Weights of a small autoregressive pixel model.
Data: trained on abstract colour fields from 500 small random pattern networks, 203450 training examples, 12.8 epochs.
Rows from block 3, named by matrix and row number. Rows with one number belong to one neuron. Each number is 128 + 24 x the weight over its row's rms, rounded and kept within 0 to 255. All counts start at 0. Numbers have three digits each. After the name is the row's rms in percent of the matrix's.
# fc1: MLP up (model.blocks.3.mlp.fc1.weight, 512x256), inputs 0-63
# fc2: MLP down (model.blocks.3.mlp.fc2.weight, 256x512, transposed), outputs 0-63
fc1.222 099:105123160192052151134122079142109146134107103111095108144121141161109185136175116143126136158136104083169115151079119166099131122160148083164143139134118159156120124149123124138106124148108104
fc2.222 107:149142125141120132115082111158098141121164152118150128169098132156129160139134184139147113114146109164147106105139112111180127092139120174147124125130116110131129160113151119136138189100117110
fc1.223 102:070123151174166116070141077117136126151125182151155141115103171115113102156141139115140106140127141135153092162116132124097135070140094133151118127137137118147111162172113163145138125119151153
fc2.223 107:110119148126128115134163158153140123159143120173144112127163085165137149126123164151122106101113121148108087132152103133119075084146112133129177109113127127128086146133158160133127109133102144
fc1.224 088:133129118115079124132158136107137144146126147100130149159116157138146141164152148113148159131146115113116168104111113147109154105137142117112141149141102166155114155148114165134075131120098168
fc2.224 091:136159123165138088146096101135093148146145113108115165074124092154122123124077129186115091154117077123163097157145175078156131146105115120129135140120143120113088129132124127126171091154087097
fc1.225 103:152128122143115155120120160101094105116164153114154143177174082085102140094154160147153104144152172127121150115143102109119117140098145131097114141157099132162173148176111133127115155113139106
fc2.225 104:195085147137098128114147167109117135121111091135147134120095146174097132101071163123132136110154118137138108126133140118100121140146114110183153190129105127109136140125136144148093137119136139
fc1.226 070:102102128146107136123148109131077135126140150067136162132128154143116129116166116122158123076125129128149145133125150131112125138142151135115125094127141165131150125110106136129137125125133131
fc2.226 076:119124098114172129124064143129143147110116122146121117109122148153125129122151135120141149139140078115126137087167123128104179094155110140139118124115183118106125122145092132118138150130103121
fc1.227 078:096132144104151112107113083123106130137139100138135105134114144170152079122091095138193140118129105141131119108131148057050164105118133142106132088109127155142146133131140097112128145143086088
fc2.227 070:079112087138140096171101107122147090135112146108134167141094119136150202147164103110111137114099136145116113131121134173143093127132151114144092137150135118144116097135150170093104122147133119
fc1.228 097:125098156130157141121168095116124135087145132130115164151069127139126124110134120160084133131180145124153131144138103129122176147147085159123122099135132143158126123165133119150090119090123139
fc2.228 109:204165176136101145169138178083178107115142122078151121146085158145144104145134118140129178174088139192123132130138152083128118110123122116130106108122125116098135127124043096147097089117128130
fc1.229 115:176133165123095105122147108123149081147147148119098136099127106111117132130098130121125113165114109152153095146133165099085135183125163143128159143120115138149098144125124136134167158151093126
fc2.229 132:127141142123113084091077164131084165154061116138117179136169150089148127084111096124121173139126106140140123112183111093107142133112128147154124167114123135145179171125143130091093154125097071
fc1.230 109:106160110114135131108120092125108121143129126129114097119108124124112131116168127108127119167133142106138167141166091160111159153115134149128101141149123143110133153143146117148102152170135112
fc2.230 102:157121157184151132165119141166129156120078145117141131153156087103128127145125151123107151090158109122110150126108144110109141134128142130092129131145121134147105112129114114134101142111091126
fc1.231 115:114115120128145149125082161115090122144160139117093087133073116147164163167164169090143119119106146115171124114150101126122099056121127104082075127130109132139118185143125116124132132128161120
fc2.231 113:111174193127141103133161144142130143097141154105134104138188140160140131136140107143111086137130115183118124135135110091132140148139147137148136148187121126110125108135128140080112125128145111
fc1.232 107:149093156104125096131085089127129136114117094088153131091154118151132095116078088140123120117143125102132127133087158155092127109190102118135150125113162135114136139125102134145152178108092131
fc2.232 098:040147081157121134133123173109167134173142126135125151091091121134097121136111142107121155118094110129112148139137114118121139122105162130159147088114121120100131120109172103107097129159134119
fc1.233 098:131142156148122118141174117158113110136155121157117122147147137147100083098142101068039139099164145128105097119093134151128190136136107136115114132108105118127183151142070174132137123144125115
fc2.233 109:160147128132106124134136109148119130135080109113162123145097089129163137169129119158140078150113096161146176103116184100126110106124124100122137107171111134107109113096143124117133086135138100
fc1.234 107:138104126151132116147130127104140129161164104110155113149130154151116150134091100137152103104103121112085096095139160119131103140081111186128135130115104125160145174162130168114107119132151130
fc2.234 107:147134106122157126163148106149103156113183119104103100127104154085173123142197128124120151169121113097099108094139110119135116159136140136142100160139117094134149126125090125136134113148139135
fc1.235 102:065122181096119138138169132113123125115142141108140079118140146177143134122084135118115131062121116116137118132131134143096124141145174124166111156121126137134104151145098127134140134135142189
fc2.235 099:108132120096114158106100120123113167152085136137131128164147137125113155154134069125089122168133120139097128166131117142134102104144120164094115112120171135147140148155164097109105143129116103
fc1.236 113:179133133153123125128095109119088147200143125113168153165112110167096109114126133108140072110131132133109151134093138164135108096147150128092138109092153131124114137176114142121101142111112177
fc2.236 113:127104094158177148134154133112147169114104161139124125161124139096131156123075097121119151162117100143178124143108112169131129168155131114113150102122153128128161158136095118127128104125143072
fc1.237 114:114129120129103101120150117125130105143137138059089097147103135176078127081179133114132107146092120131135112116113128153101122134137118132123090123100098135119133124123141163134083112122165173
fc2.237 108:190102077148135141141070127178123145125098091196112164105109108158109125107134089148126115132134149138128138165105143092136101150080129132138106127151146143190123106114136110146142151135122110
fc1.238 109:143099122123131087089150136119151115126153122077123083110128154092116103101116179113129150158166134137146161129149129136128135101111148144153055142119132138144114124136148156107067104125134152
fc2.238 102:104154091137128154177112154116127162127130124089108155151105096152140095148131118166146097123160143097106091104109116132130133134168120148119132123134164137103184091120135132180166141104155149
fc1.239 107:153111178109102150134160130129119146148126108117137096175092121183124115111116081096134130162133106153127070111151102141124124083126110133111097120128119135160129172155126105140139097136130154
fc2.239 124:153155096116139125118106122105191110184117137195141107154122137122094114154122135129149103109160112114130154117184193109132129138105162113111138106168124117119127111115148099112110109142134114
fc1.240 102:149118116151145125141145092110098094087120155106089132151123139168135115134180161101130118134137122146102108106136121125084135151099133149135114131110121141136111146116165134128141152136150081
fc2.240 099:088137175157139111074123141126134103140172129184134165126152118093142089149115162149158152155151114161119106143136126157125095113080110095095148095146122145154153121126139136110101123162101132
fc1.241 110:155126144123111115108160062126101106145150083114111129126124140106099174142076117153187120139137099131134089132168165130110117146135119123143101162121097143168082156117128119160149106186156117
fc2.241 109:097080147124057122170136102160145139134192131108117103086110131088113153100138199117107081103126119129110146159097127131149110099128099184126121087120127139115133123113117135109102156121102109
fc1.242 120:133117113144089145130094143103126164148167147116144129142128113090078117125157110151148178074203112168146118116174125155107099112121128144100156088106117147153127154126087159135144105159148154
fc2.242 126:149083141102150123143143212136087158102139102104125095147109149138140100135074102125127117123114068150152158169141134148108118111129124153123133129144117125122112133069128100136123143124152124
fc1.243 092:114160121146141128087128069119131136126137138090148133106097179121181085139125140138140148134080169108161170132148134106157164137101118072112113140110147129136147150158138108141129179148152098
fc2.243 080:150137116084145154203116146112111129151180190141112121158107093191106161122109095125110131123112115104114104124106131096146148125130104139122111132143185113127107140131083129161151168095106115
fc1.244 107:151138123118070119111160090148083159123112109116144145131138142111123140145088112131133116141108114105164120100153135094122121089136147156132097091098105137166122143147105099149130130161129139
fc2.244 095:114121080099141090106143142121124018142167106104113146144122148136126122124182109116133134140112136180134125183095145139104114108111123101126172133091154107137110158101148128157149111108103128
fc1.245 094:092076118179145166086141154131137181096129121122117139101099128135126114128092120172149144092130139154148122146121132107127107107107116093124172087095126144142123145145182117139156122113163099
fc2.245 103:115153120125125129110119153143133189150124146161124125164121147160113126111191153147104149130095145109084191091153120133135187102121119157162074117126131143121152129102153123096113107130137155
fc1.246 108:141108095110106079101130112127098137130134098129152139102144147122104146099125138105133091151167122118118075105122121111104112153135129104138098137117126125182121187159106102148139099138169135
fc2.246 104:096125124098107121107171152128105137143100091115141150087099080165138155113128099103119145110149106127122178128140155136116109082103129117113134162145113124140111133152108104113128115115062154
fc1.247 100:133058127107119093121134119109166150146180099146089158129146159150092119160146128169104141083172123111079111103118181121137065118134107161096139124114095118137148124138138167106111109137161148
fc2.247 110:122120076136129144110104133116112136120150140099151107114125157153151125121121083094130157058140143122157077097141080095120129114140137100140172176090099121102116128094130173123175126101110110
fc1.248 108:117126138106124154117178116151137145121133108178161106192106139106107121093120123151110123077142127119121109138188110127113114075110166123158135123111106118123089158129137184140134150136119132
fc2.248 109:131099104127108120105128120183129153117125139095173108082144171137150139116160129169140106152127129097104130114120111115111122134093105071155135101091133141121109112146113110111085127141116171
fc1.249 119:102112112132159141130121141129111119132160115102166128100083117140136153132146138136164103148119151152112136176149151154144134113109108157096065089144125164116123089144117141133091089109128125
fc2.249 117:156126148132110130149114104113168150128119162117127128092099111165086065119167150089117166119146111116151102124138103093135137151131129104111156136177118136121143111125151116110118106126149092
fc1.250 103:153130104132144128160106141096073156127126119142111137143161099098134134122176129136108096130165111131124144122106154120104136154099181108130145118110159151100136137132172130089141170137148123
fc2.250 101:145171096120110151116115153109175102170113152097151128071081131173108163152100181124112157169175117132140122121118110157114118119123123137103154151122153149124140121135124113107114134131140161
fc1.251 075:091136119156127133117171123103142188134195118125117147143099100113110099201121122151159124127124172137110131122128128114151093109113150123142138148104166140130112136196124130125116168106139134
fc2.251 079:143146122118118120102093176130100112111077152123100154113170162110098200103132151145116148136137138109165137096177089112153139132130139156129111094153120130114181134109078086122110119129142162
fc1.252 104:122089131171115123111105137081158107191169169111160147124150157157089111137120150149106138096113145120150133144133154150121139130113175150114111075086157120134140129177171110111106135111122124
fc2.252 088:069141144134081112123144152137140141088159127127134092135128146128127120135158169164142105056185118137127120148106123119135087143138110105138149185138168119136107139136134131149136141100145098
fc1.253 085:147164167151101129082138132105101163116138108113083150139124070129105205123158138180179088115174144084150159141125140123062093131150134136114135134152112160144149135155137105130134159125175120
fc2.253 091:150126116179118102144163180164106128114162123136135113096130124142172137126144104141148173131134085165108101163099117149142125109148116139139121128105128123130120106132131154127145094131150116
fc1.254 094:112122125073130135050144103135143131098171136139126106145067129112117137088129151143136178149132187109126105107156118075112137174162107154179102142155133104138128146192110117123126165155103107
fc2.254 098:151063108085128139159142172145083115125107145079101153101140142120104080185122132134138070102118151127124141150112145122124145138154175115153103112106143111148127093110162089120167137124129102
fc1.255 101:086138114121117121119141106133099122123109097107132110155071140152138117123083103143141103118111159123132133177105148127121133114183102105136118163127144123132127125153100097148152153112112193
fc2.255 104:104123104122120121142096132110133151121145131172170164102146136090165100143163160142114116144137143176124133092119165131131155126120136129092156095151146161120148152123150132167120120113077170
fc1.256 103:130109126163113126099126132137107127135123104106067135153124142131086128147149107131158151100145133094191105159130139088167096120084160110119127120152110114148154121134085092108081141133158108
fc2.256 078:161138152132149151139109132121116160129134133109135136142150136133147128136113135165118098146132134130115140116123178142132119151098097123094119181099100131124113123111121147165112142033154112
fc1.257 101:110089125124146187089115072162118116076136167103074140140126108153149140107138139138140128095125077083146105115129140146122128139120143145149113142122122142153092186147180095158140107108139142
fc2.257 093:147149134116116106109117138155104101126137143135146136210171175125109099148128127078089148133156120160124103153126116147141106181143151102093099139139150119153117154113089110155101137119131123
fc1.258 093:127123141151102111109154091141108105134136118094139107157102132134107095109096131119153117166121173157163123129140075126159120112138134095100148141089124137108204128152099112131135166115159165
fc2.258 088:087135093098126176139085218110118145085117194156134121101128106175183126175109127152103147122098089115122176114123129136143111112110112148125138139105181129112110130138138171149158091106139162
fc1.259 125:114148125143160129126106127115110111068108114112126139154149096110159165115135114133132194154155126130111082136149122109139143131111111114083136058173117135151148102157136144119090126133132084
fc2.259 130:112144125134125118099101142134106104138154094126136132136181131167150174158052092138118148192111111115096162154099135145141101071116120125136088131142109117104128088086105112101115132119148143
fc1.260 096:126141122058143152107134139141114141146143111123093149098122111101175174140131122145127142202113164123138154121168160106137148139138124123132075113169130137152161143130127104141131154153087101
fc2.260 097:149100083117167113131154094107120113149143162130119111123145143188108119142130132131170166107178139160112127135157147159142081139099134145128153177109115121084089137111137097108140113150148167
fc1.261 107:134088102140091110100144133109135142162112123098090118131081131107125136114109111113120133116170106116109100119131150093129124099121095154112125135134122161134134154151090160121150122125098149
fc2.261 107:154114128141142119124168128149124126087129176109126128142074166165152149104113144124162159136166115144134169125090146176139118166115138125141153128178118130119098125120129123141129116146158125
fc1.262 106:128136138134116088125145123119109154140159154090083117098113177117120129111090140151103154139196152158150152110158140155140101099118121106136076142093107145131119102163161131144144141141164136
fc2.262 107:111132145096124063123081172132143138158173114117133093171094050098153132080053098181151168165131111127110101171126136143143156155124145158157133102147136127120098103136132139136126091138100108
fc1.263 104:122121153193153131124119129146131141130149144101140142119139081110059114152120099110122130126139142147125159127125170125121109148116190162140135151147133118105155120124093131112143094152137099
fc2.263 101:127086106117098145147133106080132130127117122121099142134178172085107134138118120157137121154187117116122151116138081083111069093106159099148105129099126145121120108129116143154110089129124134
fc1.264 116:137118129147095159100137091160130124100117117118149100135095137134133072105115179090111116116123136162133133105147121126115133097128125048126157112102109141128086131146115130104109156142133155
fc2.264 132:093055154120151167129100120109100135094130104162140111103122142103096075141157147139129157137133099135133087127153128173134130126145113169107129069105103090165123146121118144147144152120136145
fc1.265 084:128127172175136092069142113150113116127196102071083113144129149169082129136133097147157082139117169109181137109139130137127126106159128148156126116132143097134120116174109182146140137136144145
fc2.265 077:090147112106155146181130129114121123134114124149126171086117164114126111125120193142101120153159117121109130143138121100127104121135114101109107164119155121125119129108184093138170112145125088
fc1.266 117:144117154120116082146136100159098129119131090092131162132138125136131139133069138116141117124135136151159147093115157134119135103126118084141096119136113108127128135124031126119090152125151126
fc2.266 116:137162130106116122087095110093133157109134165117123086133172134171103142096083168108137165102148206091102131167116148152113137092119162121139135102110114101109125101127149164148132114131138126
fc1.267 103:133098089132111127076064134125196131167126133096117123183102118150094137119141086183146116103111113127134094174171147121106109108141123122083102139114096152131125136128103137135150119152139151
fc2.267 106:165146101115115150173169098149138117163166152120103176107140148142100129126081147136127138107113097137122087130124130118135125096071156104136132133136123162160118077099101094149135144136108120